{
  "arch": "quartznet",
  "model": "self-supervised audio encoder (BEST-RQ)",
  "dataset": "notes from a synthesiser with random patches",
  "train_examples": 78125,
  "n_mels": 40,
  "hop_length": 160,
  "input": "log_mel",
  "win_length": 400,
  "codebook_size": 1024,
  "mask_prob": 0.05,
  "norm": "batchnorm",
  "hidden_act": "relu",
  "depths": [4, 9, 4],
  "kernel_size": 9,
  "stem": "single",
  "widths": [192, 192, 192],
  "init": "trunc_normal_002",
  "residual_init": "zero_last",
  "optimizer": "soap",
  "beta2": 0.95,
  "learning_rate": 0.0016,
  "beta1": 0.95,
  "shampoo_beta": 0.95,
  "eps": 1e-08,
  "precondition_frequency": 10,
  "max_precond_dim": 1024,
  "merge_dims": true,
  "one_sided": true,
  "adamw_lr_other_params": 0.0011,
  "max_steps": 40000,
  "batch_size": 256,
  "epochs": 131.1,
  "lr_schedule": "step",
  "warmup_steps": 2000,
  "weight_decay": 0.03,
  "adamw_weight_decay_other_params": 0.05
}
Rows from block 13 of a small self-supervised audio encoder (BEST-RQ), named by matrix and row number. Rows with one number belong to one channel. Each number is 128 + 32 x the weight over its row's rms, rounded and kept within 0 to 255. All counts start at 0. Numbers have three digits each. After the name is the row's rms in percent of the matrix's.
After each channel's rows are labels from the 100 clips, of 14848, where the channel reaches its highest value: "loudest band" is the band of the loudest frequency at the time of the peak. Only what is clearly more common there than usual is listed. The data: notes from a synthesiser with random patches.
# convs1: first pointwise conv (model.blocks.13.convs.1.weight, 192x192x1), inputs 96-191
# convs3: second pointwise conv (model.blocks.13.convs.3.weight, 192x192x1, transposed), outputs 96-191

convs1.2 087:171160082170194112127151092112119137101090136141115166137157150104179118116083145078165123108127153175155130129141146108106119127107096041185117207133153132143122139118093095142156144156164139143133110086217114134070073156129122151149122138186080104151148121164122089166126122189146146134
convs3.2 099:126146141136118094144107149141107118090129178146149101154083066117149110178134156112139126158082137104130114125109162105105133083164161131164113148155098062143123169204106199103147066123110074112122130148130121163123126112116166118035121130117153134083135079163124095111096068146146123140
loudest band: 250 to 500 Hz

convs1.46 097:099189165139083101173255119110106154168117168127085136109107090101167084133110128105142091177135160114127183119078130114184212131123106112110144109100104107123122149191108179180165132135102118124074140141148140122109137143147178121085164120168092109127082167180116153154108131085155115143
convs3.46 109:163135128081085148087125110107135095131135068089154140130116121164083117130127144177135091134120095100162186157129156127080079128165142093116083172119190150072086080099149167052149095176157082092164145068092236126161159143148131090127118064133128132121141142157168162109140138155158110108
loudest band: 250 to 500 Hz

convs1.162 094:129128120165110082100101125116110065082145067148146142165135140166113120105101118167063108090106144156153170152160139156091112166102077111137132099150129179143137145155086050106095089161104091086130141164129116169089088127091126130099154081134126122191165106095149093159143134079175108140
convs3.162 097:130120107143118108144091113104195165156149143102158151003113119049131181141124104132080108158084144138117090109112147079128095169144154084182120150094144122139138126111147101122133104168114095199102122128122071126014130174154156090159065155157163111108175062128125127166079113147156164115
loudest band: 250 to 500 Hz

convs1.67 101:107136106122156166171178066148115170174105093174156129136097117078148124107064150178114180075150088165114085072096108147140118115101123100148109091154094096162077140106099194188130157101116146121104122107117171105125106128170108143146103116084188148167121174210133158036196147135152143126
convs3.67 097:088120131129085113090127173086117147108139096085150111146199132108174093151158157173085144075137102112091098151161164092175059176133084149171145143117156149182117060085179152104120101146111115152160125152138169092126173117079116098133109159061151122132118168115159162125146092124136095161
loudest band: 500 to 1000 Hz

convs1.175 103:114122076135105062000171188090108100087139161103164141106139134177124134110218117149137123129098185181113134156197147121141083132167098139161126122155129114152133133106111070116116152125140114097102140112112113164096107152120068053074194116131123118066188101133177103122166132123129136108
convs3.175 110:153143152167150165144180135178162125151175147154120165151104132097145106162129144150143046070105114148090131097113065154117119128127151143143158185111123124099097098153080147118124063115145112165138078084144089151129089155105121143179147132090157110072124134082122179149128120093130136159
loudest band: 500 to 1000 Hz

convs1.84 103:124132164089166157146148087115133178098152073120182131126154173067139125121121110167094122130152128108186103057133153174128142156176071114142176126133111087136127190083126071119102093114149077126193111114110144141136115135165084120086127133126162072125174149081158164162153148165062110120
convs3.84 108:166132096151098131092076110124117092088170056169141093112154138138200157100149099143156125136079096135177150108101103108105112156118130133159092148115190180105136156115139146137118116168130038049159143095091184086138141152145131202162113086160138115173126145166113162129165140182156151082
loudest band: 250 to 500 Hz

convs1.90 095:173118130172147120101098097119078154148143149137118148112056155131129150072133117110153067093123168117142124105117103139120076127131118116124119140121114107158150179164115117130160140167103163125106060141151138172165104119097182140131109047127173143142107184127117167131057193144180162098
convs3.90 102:042138124137161129092122177087149156117048099126123167136085117104082192136135141202145130049114144100167148140102181189140156102144112127152100085110101212123132134159125129122132118151059127193122141175142091185108087170130092139184173169184130090124094120156110157116104114171107125162
loudest band: 2000 to 4000 Hz

convs1.10 108:106157157151177164103094128065095103091097115182138175161132152130134156144117161144085186224148137187112122147103100139106112109123117088118101073130155111077074073148161087124139113143150052117112167136133100129107119151143220113100108141101090178180120128174135077086079143111153163120
convs3.10 098:129128129104110090122075122084122141105101148062140099108166173104109145109109160090027135113097076169077161082121188174189161113093104132145151157138076129099167101126155125098084163134075140137133098109156176093107133115090100133196131115138184168152183149125106140103134125102189198115
loudest band: 1000 to 2000 Hz

convs1.60 096:116155132147116131123148090126057166147147197116126107151072157158058109135112213058115090101161069129133124138138094138140127128114167094091131058116094119073133166151120147154170112145141141129158113159190100105139060146140048198108136100114165179179072183128156137106114156170148132120
convs3.60 103:141124143170126158132108077167207103132152149127099138133080168145163140123118089167162091133103139085107099090101115122118189199156134053137151105172164079171144166100109119160105136144162159094144073101090165139090151146101140120102136137120136153176123101094153110154122143112168162064
loudest band: 250 to 500 Hz; 500 to 1000 Hz

convs1.187 100:105132170167162117119182135077107077141117116164112146107142105122091124148107119143101139255114177126097160130144096148115126133139069101151155102140130104138089163169138104176125114120125117100127145108140107125106099134143137132099126102153153099150109111167133165136150153126149133075
convs3.187 091:109101146062132104116136122190158156172097145115138118073144174102104121120150201103072119095133094099096198147157110150114107101157112075150095102092119128124168125086147090171129149089080143125121143115120129100168176157144146139156066065209125169109201126165121110138139127037163160142
loudest band: 500 to 1000 Hz

convs1.156 099:107119183111151153072099120160100124159117092120115121124113159113176123059146136098057111172079108148117166109159140110107116173128113125108126102124144128112179093122123126131097119081130093086124129173152129138112113243130158141221115155160133107144109041125177067122110154121129136170
convs3.156 099:103163181097125108131136113139147169113088098111133162157138152156105122128142143117113068152115121150207098099117066152111140117107135136105124097092093138088143154150154076117100136152110169065121120130143129110066066146075116132165096105121155175091158211146129091148115122104106119132
loudest band: 2000 to 4000 Hz

convs1.86 098:152087140120112178096165148111145153111109103113045099134146158125120208087136143153111086172154139126122088146129091123138115141155062145126143119090123141174116135164086047123169057137150096105112111107142168100169107093114152135252123109100119142149165121150132124088117198111159152124
convs3.86 099:139142124142136132101076168160152165128021140179109107131153104095087062153156166117134144111106160131141132108151141167099179105140121148130104147084138158058108151149141151135149100122138155106047094107148094134118139117127085091079155094130126116151110150148108156114145145124160127121
loudest band: 4000 to 8000 Hz; 2000 to 4000 Hz

convs1.6 099:104102147122095104096128092102138137094144092069121178118123109096126051139168100071148102119133055099128109161108154121096156135120116054068145090100083113159127099130116225111064111144083158045134124150125145076113082140115060137152116139111048123171089114111116108064140108107122127134
convs3.6 098:193141090128162157167105164156112137121134162121087133117130190138072103154126145096119143141093082113099090144083132093141089100121137141098142158130188166068166126161176093129121136171125141101097137174088152092191096135144157144063122079126123138209136108122109104100156177070120139144
loudest band: 250 to 500 Hz

convs1.136 110:130155161120117158172061119131115164216093130163147137120113097133112124105083144146110125177099091065114120000148074151135172122152072108142160162108111080080096146123109070178104073092161105075143169120121100150181148104078129122110129136150125113172117126119141123098123121156158114106
convs3.136 100:089120158155177138107069142123153152138139091105119142156101204144171136139165142141131160031123030088138123152108095134171146186147097091150155175129129142172141188098126097138148150141097125135134120101090151110126169131123153160111166140190127143100108134153134122099124062141111112140
loudest band: 2000 to 4000 Hz

convs1.174 100:145166084144157175102139089144118126153127096052116142082137207136119131125157127128151084133079131134119049151118142094090146092130137162114083111158096139098129097128101144095137147117124101097170163133203124155095058132128124160175128102112193124152118131118201098120125156125138088137
convs3.174 098:114143110099146121140139169139148138140093092133151130117146063132114113082145053062177108143166130106118096104138100126219138148092195150139191128107108152114137117156142120111151157111141124105102155144090090128196133123088125145145138086100132091083178111053079208133140133151114106152
loudest band: 4000 to 8000 Hz

convs1.35 093:141150078148130119123134118095112096136117111142156081090161178101187127110109122114180155123142147179146103170130135140078029194127175082180136116149124107168140124126126145115143124156112148127094115136197151159117103114166130117116090081134169176170133175139144084118155108124163116144
convs3.35 099:135165150140120089124094118133129133144111101068147092145179146138091041117168163039106146058156106088154129167120101148178088156138079144163115101127162127076165084135154080117139201148148126150086090160178148107053110118094120121142113136171142084105145104091111090143105064141188168085
loudest band: 1000 to 2000 Hz

convs1.34 104:115169052128118186134117058146124131139153128187104157123117109131106136136081102165161146188081113128119123076174114170142133113155133102102122069108089100182073146101169114131146119136174098110155138111160137136121110115169198174117155109115153125132116129165126097135094119120160103173
convs3.34 092:129074130113111171113159124118159155141076109182059101177134066165166080130139126138206151123133087118117091179185117119104105107153118133137120054136150145166115112102098126167161100087139172085090138146105093188127177148150122182185093140146122097153103157135142104153107071075083175153
loudest band: 250 to 500 Hz

convs1.179 092:113054069136043172140148115113140073105126051152153134061125184086146112122178099133152123087124081121117074129082130065141141131133092133092156135168100128153159144145124157099092126091085123121108157067141110109139093128106138131204127128078178118165164144086166075074107150108091114072
convs3.179 111:099125119190142139115135155097065167075120103193173173129185098127096112216113154083072114150163136099141093149110085125113153158121113155062148094140106132090124140170118144099128138134117159126116121122129084107094131124143132077135130112150061152098159146148146141161183100106138173143
loudest band: 500 to 1000 Hz

convs1.139 097:081102110127114118157137051139116156166102148113233128152138075161124107161078122138110159189104104106186143094106112102122120081112146122095110060152102124145085078154149149171091157085139131153123179079089157136113100126191101168146142148138109164142094117228132067128152214140151146137
convs3.139 101:192153106146107138131169112087140164125156166059161163057187157136131087185167145112066101120130126125152119094152153102133064139116143105133130099126157120192182132088124067087114130172064151153126187122120123053138143175124079122070070168161204119103123184125152139123144117084173186125
loudest band: 250 to 500 Hz

convs1.15 094:126073119132118105088100152113145134130117185130083113133146094105119099155117155119127175153139118107103142142126100133080094170136173124190202109115129098154188156105113157138128126120130079053096106183125153098157080102124061154100143111146081193137084151104145109087122070123146135147
convs3.15 093:119182103178134158153153136098090052108114156161082137135127120131099083165140159162120156155121093137140114150121176105115179153125166087113090157114153149171152115139142141155154177145122091085062203176069110132178168198149105136114112114102130069125108142133117110130104148102070123132
loudest band: 1000 to 2000 Hz

convs1.190 093:169105070150117104126124134139140183091133137122147129139120134121114141075106090116102088154152153135160153114144180147105086113165141120081196117132087096171087172131114146089098169139122096108169095060194188202134093157164116138171149128136142128151148073148137106155140123111112183098
convs3.190 103:096137159104077149127098100106120138050134162102147112150157113174121094151157177142120098106150134142161086164054126142031120148136101193105104143146157196131172134118161088165096154131176129161130104161166136138135160170115071143107149187147206148187123132041143131120108104115146172195
loudest band: 500 to 1000 Hz

convs1.167 094:142180118180128143170097086168122150115187190131117125116073124112092135145155165091156054159156088143142116071089168130107116099104079115120104170156125066119100125126107146161170134140142144140156176165153142119172132103115099180053148111116089092142147131181106143130145148141140186081
convs3.167 103:087163105121115140111158202134136125134141144135083085124143104097090155151113164120139144164130153200099142093178154155107100106158129123058149099125181131097132170160114148115119107132121195163086150136190118129120162200160118163074102139195137131114134085118125115124117140134139108215
loudest band: 500 to 1000 Hz

convs1.22 094:138151106162156090121142105096133146173141218125142162173102147105158149116112103135150144124158170119096131134142056121067094118149159049195116100166064121135148227139092135123133132142148097146129131148132145038146064127143131168147121096127149118152126157124189112168150170171190146105
convs3.22 098:161115105075155117150106098192113146172154160091152123110134133120080118064082094082146078147183052152125144113196091183109086126133093119101158088131109082143113128071138080127130110091119097190156108061146134129081131101138171140165100098130106128172101146114129141144146131168142102088
loudest band: 250 to 500 Hz

convs1.49 093:183185090139125148105164153121116180079117088157140159092103119159131170133090141167132133109137171080149122113172136100102092097091128154162184163092063035146138123105113118111132157137187137083126140097138099082162093141103106122123117121128122137078115151162165095118147127078126165141
convs3.49 097:116145101104079111135089169160109190103145113112175079068105106136104123132109180125120127123169126145109202171139160176135184107161117041154148085110168168172121134098116128144114152162112128109103144128120081178225162168107080130142139115198140089117108127098140087150206091060157210112
loudest band: 500 to 1000 Hz

convs1.123 094:181104137141137186092101127119187090123190136158181110120136153102106185000147166101141130116149128160197149199140134130045094127115107179131114141148124133150100098121160126142054120151135130123074076125138112143110125141098139099073169126097192144092134105199146126134120141177148161170
convs3.123 111:091114084087107117088165149110150126127133116111089152134110099130095154137073102161180160083126147126125095110151104088158055092109110150159135114123106132165120117153125120165121090129125120121096105136070088164153186120166196138080083093148120127156136114106115119209121059107200104078
loudest band: 2000 to 4000 Hz; 1000 to 2000 Hz

convs1.3 090:147125105160159091113094111121067101169113122155124134147108138132159162133095193178140141117183171135107124142099126069057071044077141105130127090152103100137151142121182101107134135159128142100147049121072156113094066178123147131079124081097121154204112177116151178114101142153177125162
convs3.3 094:159136115102101119131099117117115168158146157145164123162080112128120129062079113112128162149104112124122138106099164161125183154100151173155150205118110160113116117150116085077136116129113132119149188112091115190188115162186182072186088086126128120131124132124116139129134140168102111117
loudest band: 2000 to 4000 Hz